From a checkpoint of a small contrastive audio-text model: 26041 training examples, 58.0 epochs.
Rows from block 6 of the audio encoder, named by matrix and row number. Rows with one number belong to one neuron. Each number is 500 + 25 x the weight over its row's rms, rounded and kept within 0 to 999. All counts start at 0. Numbers have three digits each. After the name is the row's rms in percent of the matrix's.
# fc1: MLP up (encoder.blocks.6.mlp.fc1.weight, 512x256), inputs 0-127
# fc2: MLP down (encoder.blocks.6.mlp.fc2.weight, 256x512, transposed), outputs 0-127
fc1.373 102:497447495493443528512493459510486520513493511549533495538509467503540461451516495496494491504518515510471535525499497517513493509499512486507544485504558489484537528491483494502470472476470506452509514477480495492454490506503517491519537547501485508470451481517506500523465511495507516458544460477477526477502501484482506513487485513543539509495512552524483505478497489516479504507514
fc2.373 100:513514502506529468493535494516499473472459444481520504526495557491471532490507525476516466478523544509512505498474535462470503493491512481487491482489509515519450482485446519530511507512486520424515475461489528457526528493463525510494468474515538512515562467522485556497491475489507485512513561517538505501479543526501501467501466445507461505507528506519495494494489498469524495469481
fc1.374 098:508471474511513492521498487511516517515488465479560524517529502522556481522422506544545522455496500473464499526498517517469462474499476537498533469513483475495469496485449504470527516460491467527450515465507523496520493544485496507508525521561514508482500515495514482495488489494528489487521541470524506510483503480473511522490472530476520472535501498513505472508503477533496503454544
fc2.374 110:517487518542469521503476515481442487500495489495516479463509478469475498517499533520516496521490492551451498458431533467489497495530536608486477516483523539468475461512431496469489492525515528475475492555466506508500469450503529465541504481514524529495518500486462509511509504478492510496514525529479513463472498511517510505500440554489494472493510533500494469529496501484495500458504
fc1.375 101:460490469474507513469475534515467529493503522483434494513526518551530487492469518497535432495486505516430494476506507496489528477487498507507490488520447476544487498509533491495521473504498510475498512533480509493530486481514520492498449529517522469461481495504451500534524479535486489474534489526467490452548492490476483531523480524487505530505517469515494498500525496502510462507518
fc2.375 095:493461467468500453493524526440446492497490529507519464486479475487473543534462462488523508500500518518477442480437518503518483512499548557499499503495491495492491481511516513497497553518509530475529491469525541469489481521525474504507542484478517541484458524472521533502510511484499483475507521465479490483457491545482531429509507524486461530523506519482490525445488486496497460503495
fc1.376 106:481491495507511549559479523453501480477507523481501515539498507512496534475496475498492587480489539481521509529495470505516508529529468484509503500483524504456479527511498454520500489494509515495494515516505527542464535497498503537478468487523499497507516492476494458506497610504514530501494536520508477515517537488497526488518503522507519507468511457461502509483533499502520496516540
fc2.376 100:534508510525544498455471504524482491504494463476475515521484492514478452518466495485487482483512502490515546491488488479506469521477522494490560518469448468488490494462465489475506521496468529516468434502502476487490525473508516495520516442493467478467482488536490519512487490510468499503486489520451521491472508499509466505530508462497533470482495526498499450524469488498491559529494
fc1.377 101:472521505493497617539486500450512506456510494441495511518500500484522508521504490500495548469535468525495516477521470534520528522515461528491447479479500531487509507477486481507510516492485506508486493470566513486490539522539487487521456504477472542500466455519509516520481557556516514523472527492526506514489451489504498509510522482468505495466503472476511511495504523486511470495484
fc2.377 101:487511508478516527485476475479464468494482441442518509491476499464475481511495489521480480469541491468491491497469526490455507482482492526503543533475473513509474517484472527499510536514456506497499430498472462478491514461502478481499499463483531470491507492471458520495504533508492518446478509529434522520528543482463477524540466502504506484513507559517474464491498487488505541468489
fc1.378 095:504501518491476538510507476485493445518496488520525527507485483527466519462471528453464530515489534493481474484523503463557486505462486470460446478493454486488504422499517484488489482479492500470494517500487515514489496451508506512373535515529514468503487484451490472527512456466483532565503489510485470554493518510507463515496501511522490490473502487464492503522509488481501490538454
fc2.378 086:501469530471523490443508509460477480487472489510468475527485530511540483482520494540467481515529512468472479501503498523525493467476526510481537512504480456493491532525549521477477490493504480507498487487488508488510490496529526503366490504519504486493519515530499505498509552494508520508524487488527522514537474505491434525548504487512475510507513496499512481475503537495480500488499
fc1.379 100:503520506506520570482443491525504523487503520516551474523497467535420505461451518478513518504483494528524518544512504510492465477533524511484502510492451487520459499483549490507522489537466499520487532506508456459474503361511477482509513464478524465487495470471523484532482470494490506497518449481507485516476537487474520509481527480472483515536506491494513515502485525475481489507525
fc2.379 096:512496548499508504515497494475464477508475502487512489500479467489562467500496508514524508521545468483484519470449507537509542493472496533514470523493519465475516470491595525506480508507486480489479462517490460482479489499502515484513516497502479528498528514492525472491493545483467498503545501494547501475478492494502471479516650507514470453505505506493496478484501479511500452503509
fc1.380 109:514496525508516526500470483505499509514573478473487526545458501502500529499497462476493560496485487522573497475486501492504473495502531506478474472504528463490523498493497535487485488495475490560483507527536501512456491487509484531497513499510481483507457516477475506509515430491500599474491510476493492484524511484486484502519510498521526500480484517507474497465505523491491511515491
fc2.380 102:476510519514521507548522455481466529503471461491465512487527510522469419473513547507454498455527505529464524491489554508476527495486510508528497559468483480490479450470499491500510510475528500474494423495526498510502496504500517509504496513521517471512530503516519459499494551474517563503521491501491515518490482496480551491482511485503545471535483466517476461478512508498522535531515
fc1.381 116:511498483508484499466437498479505503533534494471471507528537532493528513502471498509485415501521516509437476462523526543471488486491512522507501514509499486545510489508487499510524483534513501471505488490469509531525501513494469516503469556513533515485490549452473475469526474468482492528524493522476504538497462492490480515448497503509481485509520495507507506494488478478477473483485
fc2.381 110:485494468463480472516517493480510484511484552514506471476484529482474519510520503511517521532513465507514460502512512500512514545501532486506461502500500516499437496495487485501508466468470513510502517515537548509484495507492472526459545435484502498498449500476547548519525492547509512467489516488490518501472498526529503467527470509482497542480517511504497599447557490523501480469489
fc1.382 113:487490496480475522527492492444505471506497523459510528487459491497503511550477509478477450497484502554503524498518501509517511478483479531484512476483483465505489531491494522528507529480537486488519472488485504513535510527555552506503457514482496494506478488542505533484510428550477480494488518530506502487487509501525486463499467528465510527489497467486506491496512502494472487503520
fc2.382 104:488490492487506509497490473396560463499501497414525477417528537530521487530469475484490454539525496513534453497478533497524499510512515475502553513470488474493510550444490498491478538487515493499536511553495499526500502480509529464550493490511495492486502517467486499518499505532501508494494483499496477500494501502466485508475490529527476486498469489476508508497527521519501507514514
fc1.383 100:483517491487491499471532480500516554489481517514482498515471540498558501466500444518499515515510465511511478421501504508506512525479457521536489529484484465496489546512461506493559526534485493480492475479540521485506472550553602541534475493491518513487484494512485521446480527461461485485472474497499461528492480477449492469498525503502505497486485502502487523484487492503501527463490
fc2.383 104:498476486493448490489499522507501485510477497555526488515523500515497481520497526500506481497478518530498500509509509491478494495501506413496506516509528468468513495503473487530466466495493477479486497512501555494491537486500556445496519523525494519489504538569515506502505531549558517500478501488509455494539496500554452498490493492514518541506486511526510521509543509495491487524492
fc1.384 104:470505476476504499483517501454528490471506516488513517499500566478514507507501499526493515463505487487452526469464508519508485525530502488554498524491481511510519500487491563531544550488497463531486496488528546504490493536514522500560507516514504468497496499481514492501500515490507454524484512463495518521471475474468489509506498506464477487526516505474510503536498496443548480521509
fc2.384 097:532463502490427502487522513524518520523473494527520514518465521510493502515478513525492480528497518492490414497481507454484508513502454488474487513506491510493474482533478516485510466525515500501500542507458479455489474546504494493506502490504490499509539528522506502495511504530505515525546498506496513499510525487530501509473536496507529479511444512504531467487506512474465508463461
fc1.385 099:527510491512537518532493489501512528482485456505488502544494476482426540515504500535473575466465490479497479480489505483488521565502523524492518438473420450477464471476483489560542500488500489498516518469510430502495504431512545472498495483502506473515496487484459480512518497511503476524500514452529499512467482508475469520485515484499481510529501537519543477508486519493485499530519
fc2.385 098:505514502496510482514512507492499489506493456450527534495506506489462508480572482522474527515511513490483527486448492521529498464479505532490482532455495512522472471502538514494505521503491503496475429498551506497518506495491492495478471492505506505544522501509491445531470500452477520549545475495451517515500545543485535474507555466511457456482497460493463469473507511511486488476507
fc1.386 102:468478471535524544512557485514484509475520476504459495553518498465532512528508495492497424498514488484439508442500478492440516517534511508534498513497457475526475488490498557497475508502500486419499516506498505512488524519501517479522489476519508493528528489509479484504516576560503472504476489475526498505503466503497529539478539511525482511520514509514486492485495514502498501503517
fc2.386 103:486521476492495501507485482503512500489503458472524503478487494474426579491533514502540493531495554525439495492484470492528501500542516539478530504501522502508507505488524487506511526485469460534442470514507475483485457520492494472509458487501526518507489527488491507515488457417538480510466497516436503491556523517465461471488492483490479459501467508462512508510544449508528485458499
fc1.387 100:489490486471540383495468489494512486562497515500504508487455432505478465524513517513509511547476539527488515502501470458489486504561519534515506484538504510558478543482481505459493458532502494494509493486493522485520461520490516531509525494450479544482495478508483531501505541517511516512520517519488490497473501510511492525516496547536486509477497548479476488527523469558456511490498
fc2.387 096:498462506532470528499551527491493511474466524475494518505500521492523516530506502459505473568487530500516470507460530517498485549491495522531510436491501492499505509506506523515504513501467541526515512523515460542512501487472490507530456520504532456442522502462517513499497520493519517483472456503527508515509524521513494547475495499520506498511518509493523520491477477494522531568509
fc1.388 093:546493523491538517544488498489478503512505466556501496566482465496480469493450520524479550488502511527500481411537529462491531562513512493493511484541445532528431485493440492527547445526508485489497513477511435526495507488539530509520500468516518470497530509496493535472540485505497500518492494469538488507504443503482459533505478522492489515502496509515544483489524526490500484532478
fc2.388 097:476521478461506491554524466526523501497473508489503539513498547515494530473532484465506466521534519486507499482556454530524488515489507441472478498503540489483453477508481517502487526478514502508512505474496527484512492501506516474504509517515513525530460490523499445473502568524511500516529501548437525498489522530522542486484497473501452514469502477503483490429520495528504499482509
fc1.389 096:494501495474548501491522588497525490469485508493480502494462529499531451525542464484498497498492470491482529485502520441512516504559513538541470485502513471518489548496489529507516533490513482532476516427486514489519504522517509469583512483498480492485500505530464490533492488482454404487500504512509518496506516450511516504508464515479523495480470498514466510517465507502516497525481
fc2.389 094:503511528502512530517496508522462492500480477511552506492497574512452534484538524516528405546554510534514484474490506495502496494497490496480505530520501522508491502506508512499514550539527513578513498470540493510529498479498500475468494485522513505531559539514478442477515514483507499516535523526494528482542477517507499516499508484498451490498513507504502470495479504503533481494487
fc1.390 095:505485487505502475501506490493510498507467489473486553487491513497484462506474477487544473512510514515499491515529486531517505396487509522516529483494499496520468466478526502508495468492497453475498488489522492529513461538520476485450487524453507506477496539539498505480518499533514542499505489511479503506512521518544503454504495512520500506495463477494515470482493504475477500464479
fc2.390 108:499528500494452509519473458515492512534506516509511490466496520482482489442527485463539456509508474505511494509393532485494501438523506561529484516467479499500489456493472506502507481453482517485508434517495476513517499488490553475489522512519514502498496520485456525495494510520520491560506530526508461484499516497488477495464458489496505507491496515487485511477476495517514500490474
fc1.391 093:489466487502531475536507484493491511489521486460497529510523499522502530487487543518489444461493499480445472464500500508473530545501465497548526515485459526498482509524461512531518463505477531469488527470512473545471534505498545499539486485484534476502514519454509512494517557519482480538491502495527522527527492474495447499512469510533490498505528483498532488488519498466484512492482
fc2.391 095:454509496500483497507529471532501517507485509516519529499520508496472546486488477537513491521521502502514487516564470497562456545505527462498488456487519510525468461521495507525510514486509473457523496487450513457491434481516461473492523488510510526514472483531544502470490517525517466438549518532468516512453490514544530490538472477473502507478491454480514505470514455503508490478494
fc1.392 102:508493508490524521484507507513496492453486510509442480475466430500461487490492461524529522474477550486507515477478513500519505530513491515497539476521495507470476553474513495493492454498493537488479511493509515511475531468530521534501485503514466458508536504482529480519488568512491563509501515467516507496520439490471494511499502505530473530474488496523489523500499493499530488498538
fc2.392 100:488502503530521535542480484496494515539526474439512541525507536507456491473502531471502514538500497493486513517455467522508471507475478554500513542483481492522483483460526508493510551523463524513501452482475534483496509485481478515464498496497530522498506538509477502472494497453516516482433511543480470527499562523508510494498564446477486486507518555504489453507486498499506523513493
fc1.393 098:503479544485508486544511525502459476495468517490482512482506497497473520496513518534451495490509500527498555480520469499478525437517496491484514441469499482476477488545509570526537561487518509479491493473504484509520508503533542502523471496468493486477488496496530519498511485522468510506471469485455518489509526497498477488499531509522575501478486474530483488460493512501526512500522
fc2.393 102:513492473485497468529506507507518516514517497469521523497475484527465472524505492516520477503520519480529496504466506506443476511503524518507493519520481473505543527499526525476504512479533439545497468509508516525475475526518509525544551492471501468487519527475510500512494477521516492485503428500486480492516505494471501469492487509484467506557481492493496492503507537489460485574533
fc1.394 101:478469481488519486532510492508536521508526478506534529521490473494528556476494492487501558479478467477518483465478496497531493523544501502469500499497494452476455510495518560530480509486476527500467493508510520499528508493458505506503499528504484492520478515522452499504478438498511490452492523457475517480460494478462512504559496517485474475494455500466486507511538499522500470503507
fc2.394 099:480530511519458505467493499491501519485499480527555475495519501500484457535517489540488517508523510550453494463505513497457526496512527497522489568511522505515536475490496439456512521487506468545510452501511508520476493526507479477556513474521505493510533497518501483507500510543503489564504490485520511490497478477493487460452506502488578469517491502516472442506450515479472521481515
fc1.395 102:499498461497491514494548490535454509518511483483532473495508518467495495511505515517480436479473499517469502521441535495502481479547511467524496484547502484528499505526506555480506511498578499456488492521460464511485495515491509501536501498465484518533525487461479503505508551504488464519505493523489503480467486486466517509500511527442499502507500482496474509526483459520492470487513
fc2.395 111:524492528487490538484480500496513486481479553524465506468502528485474523500489487495522488541496535487516485468509502491522521535480526554453546539509494526471477497506471552533495551501503455513466519491516509546524490485496494447538434494480496502447493511472520502529515452489507491458476534525514492466511488513506478485497474492530515488455489544500517537527528517512480516446468
fc1.396 095:536465485502536537521485504502489471513509473425451501526517536519497488501474495498505517512463485482468508406503491487433506478491500499496563501506507534534482492502455469526523489497499529551508519489496496552494527447499526470494496467532506483508474519489508548497532512504473499512503517491532536527520461498494487498485489488487505533507518511488515479482493491515425516534514
fc2.396 093:451518487437531496525518500500479501499496555519488527526499548499443539514538526452513495494550534496510548520545451517524478497486523463469469519479518523479432505491489466516489485481492521466508485532541511495531493468503490502516521520461526483520451498507498465503510505476523506451510503506465481529502493521513510562511454480496486461454487465514506522468516493547535495466473
fc1.397 095:528462490467493515487476451523493510495523550494509511536515513512537495511441477530531528509488499482518486510495490479482500458460503498529490556479495512528477524521497467497546468561449519522495469496508528526500461469466593529475496535547522523491507481467505542491472494486484506465497508490456495520483478502461478513487467486517502479505506514503492492503508505493505521450498
fc2.397 097:497488489469504480510485483521494500505494521538500490537504495480530530517550525524518480510484517568519496497557476527502493554471532445500492470502549497488450527499460468514472519454524523473519496517508594482486476511496525504536572479526525498499475497532505481510519505508485513451483494484526521468506513486527463491516477531497484498478512510553493551488550511499495503464465
fc1.398 090:515527515489547507526482476511481489494505511508530471555510461501459544475494486502473574482469510501515514500539480469491543570494535521478551489496426469486438474486515486511521494514500516522498486488529460526490545393492485482491477454503514462505530485503480505481510475483464508506493472476516463506432495513487521483520490505488475521547496484486512519519492519484499488508505
fc2.398 098:501496498510502477526489513481507473524512508474520535508495456510553494542564454496491500500521519476492492492517515554516509463466524461493477544469514525508521511505546496517514493514498498535488462487555498501520510567480522482512500512484498529504493528521513442489501558512475470522493459526464506479542563502488491527481551469518484441440502503509467484448501491525495469507517
fc1.399 092:527452480487489508477525516510482507479505483467469520538477514482507499519479486479500409490475492500437488487497528514490487494489518490510512468505450467523509509514476530535494545495527546483489508519485486531516537517507487507505523530521495490504496541479470473499515462518455488504512510506529533501467479503457539501506464532499519464521493534469482505498531498514496503462501
fc2.399 102:461508507476493521510497495475448510507514478457504485454483497488435534517506512504524524534487506488510486485438471487502510514504517594471517521479534540506460489483472520459502529525533514484453486502487457550522496447543495483493483475514509507535513518500547522505494465487511501554473491509467496478495521510471515494520436482531525491476502484493509517496542510557518514455515
fc1.400 093:507514532491494530510496441477543523488501478521527500489528497484519509507470466528542488483495462507506533480533522538493523497530471523498480507499458468502486497499461556491531550543496446481544490458482487481541500457475534517508507491493504499521488517515462515490517520479511490474432464487504497502467508473504467545488476514529510525527445523529515494497517482531515485524548
fc2.400 092:522481483482517461498487513485498557539495466481529464485476488509510488496548503496490473519488544542512469477522459479470472530495512473494502534498557465474555491512542525468504480511485463511444546532562521544465456531473495462514486537508481497500517526498499458503515513513524481516496511499503460498520499482475511478480486507529472472492517518472494497539540516495459518471503
fc1.401 107:487495492442467528479496458524468505516527504521489504464517521493496498524540457505535462494521478507490514514508521481497544533472517491495476528540465508508478565507494582513497517494515525496473539533499527525496489484493505514494491518448491508520506473496482479529479557538503473542503532476523498500452467515455500532502492529524485524479505503502505520520494510481547501505511
fc2.401 109:503489497505495501497510564546489498512480522514493502474501469480470527510477505517504460528504528535491445495496451496521487513498475449461549510513547502486489501508551521510492571528502513495512532475507472532497523522539475440523481467492510480477512522467511507479479498479507511465463512495463532491534496481485494540521495478505471527486499549513491475512496494524492464455514
fc1.402 110:542488460512526502486518490515466500545494504483511459462526544482519515462474527518470459529472500485457490492457453467473484539527514504511508520507551542511480542514499469525533483518563534515456528491484476447505529506495508520472528485530526505513484524442505462501475506495482546514490577460495502514506513458529532520516515481456487452519477487520495490460477483511497491493499
fc2.402 104:485509506509506497523460465482520474471511505529462519525483493514492520497460542507551491528492517513551552468509502492496531501544484566526503490499492552499470487517460508515490494500493487492473506459480533530505529467507513506530481516481499505492508468485492481478525511497509515433514474501470526455470495529481456542506456536517530508490526533523519504528534484511524525483466
fc1.403 097:521516514532499497499473495555480492519493485484556522504502511500531502484486518440507402535499493469455500542505507536499509456530517493528503484501516463491467452473495480533542476519497488474491496483464429527500491532500472506477516540528527494502482531458499485503530486509486487510507532501466474520460532510518507480495486510522477474514533508514506494517510479498510467503492
fc2.403 099:444500508461521458489478497480546500475508530504538515530492542462515538464512505525501526498466492519533502519565482478516522513470495487509495504502483516516470506518505517515527455492462484504477533484502542434505472515482461479484512454455487498503534496516507509497509514522507510545485518508535532461479462488507495482521475522466497532541498529449500516498522485508507506452506
fc1.404 105:494487501545513478483491481498520486501496499485584534536519505528509495516429507470520461512527508524495532571497526490495507476479519503519542526493548549471490528474473483497530545482537507429492478482514531502487482524478474531493502541466489517468463503506514485470535558488514464514497481506486505506525493485503538484474508463504488505501489524484502500495491450504491467465502
fc2.404 110:516518545472464444534501474516493519528505555507549492466481499477504481475526502539508536498471485489535474481475513474473457464497542566483464460518494508505473489509464526491495495491479530531498486530470473489461495475494523474498476465501506519479482503506542535496507505506524513460489521480520522475462519504481490492536476564472481487468503512476511497496488521506508509485491
fc1.405 094:522486473478498560502483565505476485546504498505481539483543488501478468535518482474528585476510497482463480485498529477506517486484500507476455479553450482505508493469522521507515493445471493526493476495452491504472490522504495502515499496486508499491443504504438511525455482523469495492481491466530492481488460521492519536467492539495489505478493506482461482496493503498502512477469
fc2.405 093:499507546511508523506482533476459524501466447483561482506530552462465529480495482518496491517505514496511482494429481465471490519490515570506496536479536539491459468507499513471490549542529510537493462474535489520508491483490511504517463523516506514514559529505493506497508492452508514545510482514487503517502496481509521473511508446471508499502529486508468454480481518493506494464496
fc1.406 108:468507485506493528537571462498485516489509512498514491517509476511493534518483501496494512495508511483522470459493489484476467515520533485474487502519501440527443490470532593486517536527513462497492523476504499510511504450467539486507502468557510507536508498482482492501494524500476502499476476461528484510482486511492539518498503523494506486530505490527500461511497546480551508518513
fc2.406 115:472542497475502517531478503472524512477480433506487466525495497493498549515538507476523481512525555512468528506558505526525531523505515452535438545538494497502559457512501509522511509515455462513466532498545510498508443522508502465536522524491495504516564534502489463489496490474520507510479482508480516478564531488524487473454530481481465428500493501490488507525532492540476464461509
fc1.407 103:513483517497500506506502496458506468542457483501544566534480487520503501476544490497478489487501490523506517448502517498537467489525524521517455482514509518560462503510496504515487488481498496483495495477573471520505502550475515457465506493505514478509535488452479487494479500459498496530499491485521504431541440488476512503505510513485490530517486487476514521479511491521492516470466
fc2.407 096:513507510535464520494499475494494509513501514489403491492503507490470482431458490439498546479483489503502491492451520467489492447506520535478525548499477513476497458488486509490519508489482521502477482464469502481512483473506506476492483502529515508500518487498478480508495517474507518530515464543479490499465437541466483496498471502506525505536494489494485498465524512473519496466518
fc1.408 100:525499494514481453509498523462506465489472482506501512510500482502491497509496464513489505492498518465532464504527484518542498537451524519467496454516488461540504453538507526493471491460490478489504483506556526492513458468468496494480516526471504541485538486474509539493488453530467503499538503440518537518483522511482427483513490518530493513537503478477483504515491532517502515530489
fc2.408 094:561521484517518489496502481508466541550492487484563476486536447530536456490490484546505498466552483538492482495524524496503501510532480511490522484498511545502528533504525519456494472514490503546500471495492509514458477537513472481549526489512523482494507535491518543541478475492512440507546510488503487499489512466525492473520515522497476498509491513487497470491484472479500491500547
fc1.409 098:492491492494479492510470560513480536524487494484514526509515477509488523474484508509521540496509501520489498494497502513499488459520513473509512501495535499527542452493504486502477466507493520468483483491472512510480469512500523514481516506523491519507505512525487488531509454481501512492528531495542487446519529525501467559524481500528528454529564452474501529492536493480440507460504
fc2.409 107:521495554504499515498531497475446499490510493494496501509502469455533461515474481462514505529477523512512518473406538461506502526523520619481480527503485473517475508485498543473524491497522491496508462527508511484476529444502508502521511515496521507491477542478473524519503504512519495516546482509493503487429482521481505498490479541468487466491533483520511506495538504496515458516485
fc1.410 097:483494483510494494528557487515501505528491505480578524495502482496472524447474483481467529501524472514490532503517524495478542545495485529512531482454479488486477478469529564559474541536539481484477496469482472524476506494481537473502512479540498454455512506504505526481516493497483480499501487493505478511501538450499524519523507512488490521481506492462535500486512482458524474474484
fc2.410 101:461474509517505495499492517477562493491488532545523501480475516507547502507510499523481497509473524514539436520566522499511494485467501437500463487557520477494558474498505473524510493504506484494483573503505511497506490527476487476503530513458482500500518495527559486502505503589516489493469528500551501472530490499517474498460521529450482504498558500505523481512487490462473522498492
fc1.411 111:500509516498504491524462539493478507509524505491547516532541485506509502533505520486473448532503491495452470544505504495468489477516521498500527514522500495510490458473511487503530466509549493512507520488424486501520455495493554518483511517561521501466514537491472512483482474504529481476491519536519462528497497523497477507468520511487500484546511470522484494499516497485494470530520
fc2.411 103:505484518465499478485531490452544476503505518498504487484458493477509512537490465487504512507502521530518503492474513506522514551497519507477480534477456496509468499534488523528517459522500520522497540559526520509505501541484494500510513460490490543518508509485491507499516537546498484506512469509489513444411514528492517437476474501468525495497514452464501524483528506533505487451502
fc1.412 090:447500496476472476486502495472483515508476510526507503528484508484457516534480529515498482509503468488538485499492496466522504527500538509519458470520524537469505528512537517496584496483473465520544451490531469479502494533488541525541517500534493494548527517509518514490522492483494503477523537508516504491492485532528490493508505521526504511467486520532501505475516546530472512526495
fc2.412 092:489522519510480536482495497474529503485503528495561479490526506495512474487529532482492461516501497482510477475488515496497469508492465493469571496496493478494478508495484519496482523499508491508483553519504565493527523538491515508491371554480509519474462485503443505518471504500507516509463452492487468479510462490482503533488496504509488543519504468508538509524485480526498490529519
fc1.413 120:516509524506532518500468542491500489491508470467567530492495480507482507514525467499483560508538513510560530547485488449531517497515503527486475509532509521485505494489466478519477494495489457544511501500508520503515474512478475525511509509462472476483503493476493499495485467507475514506510534513509477468520545463496450530475498508531522458489502477490485524491506486534488496475498
fc2.413 115:488482547538480490516514471462461505515471494515509501515535489530526426493506515509520474492489501515465485505486585468468502490478523564505478525500513501515462460496466491492529469513495539501522441504519500509483521485522533479500513493530490502502534516520530482512490503509500565495513485470524504505440471539504536460487523509473555460504513466492482420487461520469493538535514
fc1.414 092:467500503460478517493495512519518479514489523506466465527483469506476516449456522518533489493500505499510519502502480465520487516514481488506488542539472456536444569475532525521478490478477531491446543524526467494503509392532516482488534469491506456477516487482514466531464523472514498509490476437506511502519471493434511518478464509538468506506465505516476520475524514528505478478542
fc2.414 087:516512517543485513513499527507476497500491518515474519458507538516484477494481511462480487518520492475499505560444474517496508449529503472476483536506527496497497494501590473499506519535485495481462525508484461497490497484511468504482493501516532499512507491507494490521531508452479441484512505533483493476504476525492506522523617497502484462494502504481474457518495502520517488489542
fc1.415 097:482459557466483525519497474534491480490520506520503449521499482499516448450517505495515526531540507491544539520462502512510494545512501518509531475505461493493495569495529519520484475507482514459508530480490522471501507438508529516529513483497472514460524508485535535532495511502480481473498478511526496495501505477466508509480454520547530497483491546503456519504489484532463493495526
fc2.415 097:504540513522540517504518485489502482518512492480540526509494558498473516478517535512513470490520539493474494503489496484513496493482490493497513489485539500508451480472530515512507499543480505439513482427469499477519493474492488514489477504509538478509516480509513538501500505459504480501512540517503496504482474535497478484522518478531450477492481504496503455521508511483508485495490
fc1.416 106:504490525504515447488467525493523500500519493477567543491487503548455464515494476460515511491514520498537507542498474515556533467518506516490465525502490534468510504478517510518514527495481450538508525504469494523511501463483515502477501538472475506499475475478494531524488509531500468484483539483534518451528569488459500532525482513572471503496472520510502479500492496493511511469511
fc2.416 100:479512518512470548523509530469462520528475493500516520488509502522527515489502498529490465496500512480529445566508524455479497494472526525504484474486546491536474461516527517521510501527543529477498478481516526480484509508525503491530507482495483493528552497525530470495509481480479527484496509484503492506452473502497507494486527492477532472515544496474490409510458527470482534494536
fc1.417 094:485519542521528500496499526486511522526565502482527537499463498477438482497483528475509508505512514464502480473513517513505517437509479491511459510498506501516503477480559483519523479501463460469481500445482489499487492515516530500469530546507466502556561509502504475478529472510503517503505536464502451507494519477529434521521548521541534507488505472482483487526526502500532534523487
fc2.417 086:501499499519529477500478462495493515490444491535506508519536555513549490461492521510496487502491508469533522523404530512515535522523501534492523471462477511508479497529506518483539491488526485493519431510505506458542528524528480480471494535521512534510495485522479467507503529509511508482528456525552524503489488510520543477482503454471494548522510489464465455491488513528526507498534
fc1.418 102:507479496482477511507485498476483542497438491494467515507499491533501501523478484520485569524485550494510539470510495506492476501525517480534540495502572500509479486454494467452506523490500499514480508499552492549456548548499476496513550483506481496491474488487525472495469522505527577541497501466534494482516528463492505501515510503511535499488505489503490531471482507550488539532515
fc2.418 101:478517527533511482505527490523454518508485470465485489530482539481458463490503504441492492489511504506538541497503519502475495491526524479491474487493448488495521495491441518454508513527490498456492468484493492456521497430464531496481485517510503515505453497504506529494518530512505553511505494554478500533478520488478523527480491484479491437510492529503513483513506517502525501510491
fc1.419 106:486502542484477475533535485486488522516504520493545521480482475493476490490520513489503453478508460493449425514492517461480507512505531492505477505506450454537490491479520538508503470514507474496492509488500503546479509492510511468526509530501501475539519534484494479504528526488435480522510485470486464522471513459530451522518496517452478501506522466516529516549473508494516539515496
fc2.419 107:484505490507520525494477521527504493539466508482503491525491514472575581488515495489524513528540523528537443501521526492536513525536501431489519484505476507496508483529512498520523503497470464505538551477522516511533512528505458404470470503488487527520510482487503489431516512518538506509525503529489535467488476538476500507510495467512456491510472513466476492469536493531487472449524
fc1.420 097:497464503483488513515497497518477480576496463503410542511497514504472479478455535532502511525507502516512517438496475459527472500503478521500474514511527497559475519479489497530486487525509483515529491509511530489487531491501513486487534501494537528507479490481509483469458485505467482521535522492529533497523453498472491524487496532514483464488504481465503515478478483488479514484502
fc2.420 097:519497470492484513506512466487483508500508487516377520493502538481477486451465518495496476485512488504548514564491524510456529474516494483498497539505491499511499503515507486500500505460467519497490488480487482463516470493486460495500502492487508504500457516518477501480508484470495470484472494509465537485502478533488482493490518458486476514534480490535486492485516480489527520504534
fc1.421 107:501463505478497515477526473541503495490512530572481499497478490513459509535471512472501500514513518525482513501505526490475538466496498514519525512525489491466454551520485524478461506461451519501524493550511515492481511459478484517503533515537506492542500493456500473536490516489524524540520490500533493456513483538500564484493499498450496517461514574492512512457503519531521468517518
fc2.421 104:505486474498545483512474501514507526488519500537430484501515533507529492534519544487491483498462510476514528527432519526540499502458495537486503521515485511518537494494560481495453548508464483509516508521520538482542506526500501521491492502478514478499534464509506538496499519479500506500477514531478483471493509506484468487463571467506509504488460496537500513507473470496493555493490
fc1.422 101:496492456494542474525512494523522506463495496504442506519484503523533502512500505514490460502516518471443527448473510480472529525488445518551527541478461526476495558512504480500484511515499490467486511496534537510503503526500564501541495480512514464495511439480491469517486598555489495520516477460492498546544523492459496519517500516479472513474498514497490472495510515474524497467501
fc2.422 104:486488489525486488507535495517498489511496482553489516533494530498416523535495481567517542488482523530499483489539482501537482489490514518502509483485497498511499498498473522528479542489485497503499449499486518442454508517509509501492523494485537498511493520522516543508467471464527480462506530525497496484521502515528497489480513444465540494526506490509546484492500489470507465487474
fc1.423 098:456472531478494489498515488469504488495487508533499509476494481500500456479496514457487469515492444548509506521526501554495494477494513513540489506513546516528490462501462516471495505474514512487549483440456481478523494503473505535493526470495489482503512521501495542501479500473504479508465466496487487532446484486527484536465500524506508496517478484557518518494476507529476503517515
fc2.423 101:508472474496478534493460473510502521498501476518471489433512509485506529462485484536471464513501515506547475512483459490489531520547487500496523446509485479501524520490537462475510527486472464511522510519498537496464493506492481474464494492524513492507469471494528491534456502498484436479533473490481526466467490462484487508499463530476487543469499490527508513499511479492505536530517
fc1.424 100:513456526464483488510523511462490423527517495496526531523468488518516517535471502478500535508490512502551523438475480464521501522515506493458473482548523463532508507491477486482489502500495513521481514494506505514519494549518476529475538514487476516487502512498495509524512502462524545513505506479531471478522489496510441505481521506509525486511509533511480492510506467522487487506507
fc2.424 106:555518550516497479508496484487478517505511483476482468496503449532440470486532533523486497486478511527489497497488561504499493465465558595493502515503506514476497458529468478481475501496491518513497480505509486550482489467504527495487509505552527471495508480492521467504507505484485511475507468506475511509439451504490538502505485548492553449518496500456499451500471533455485549489538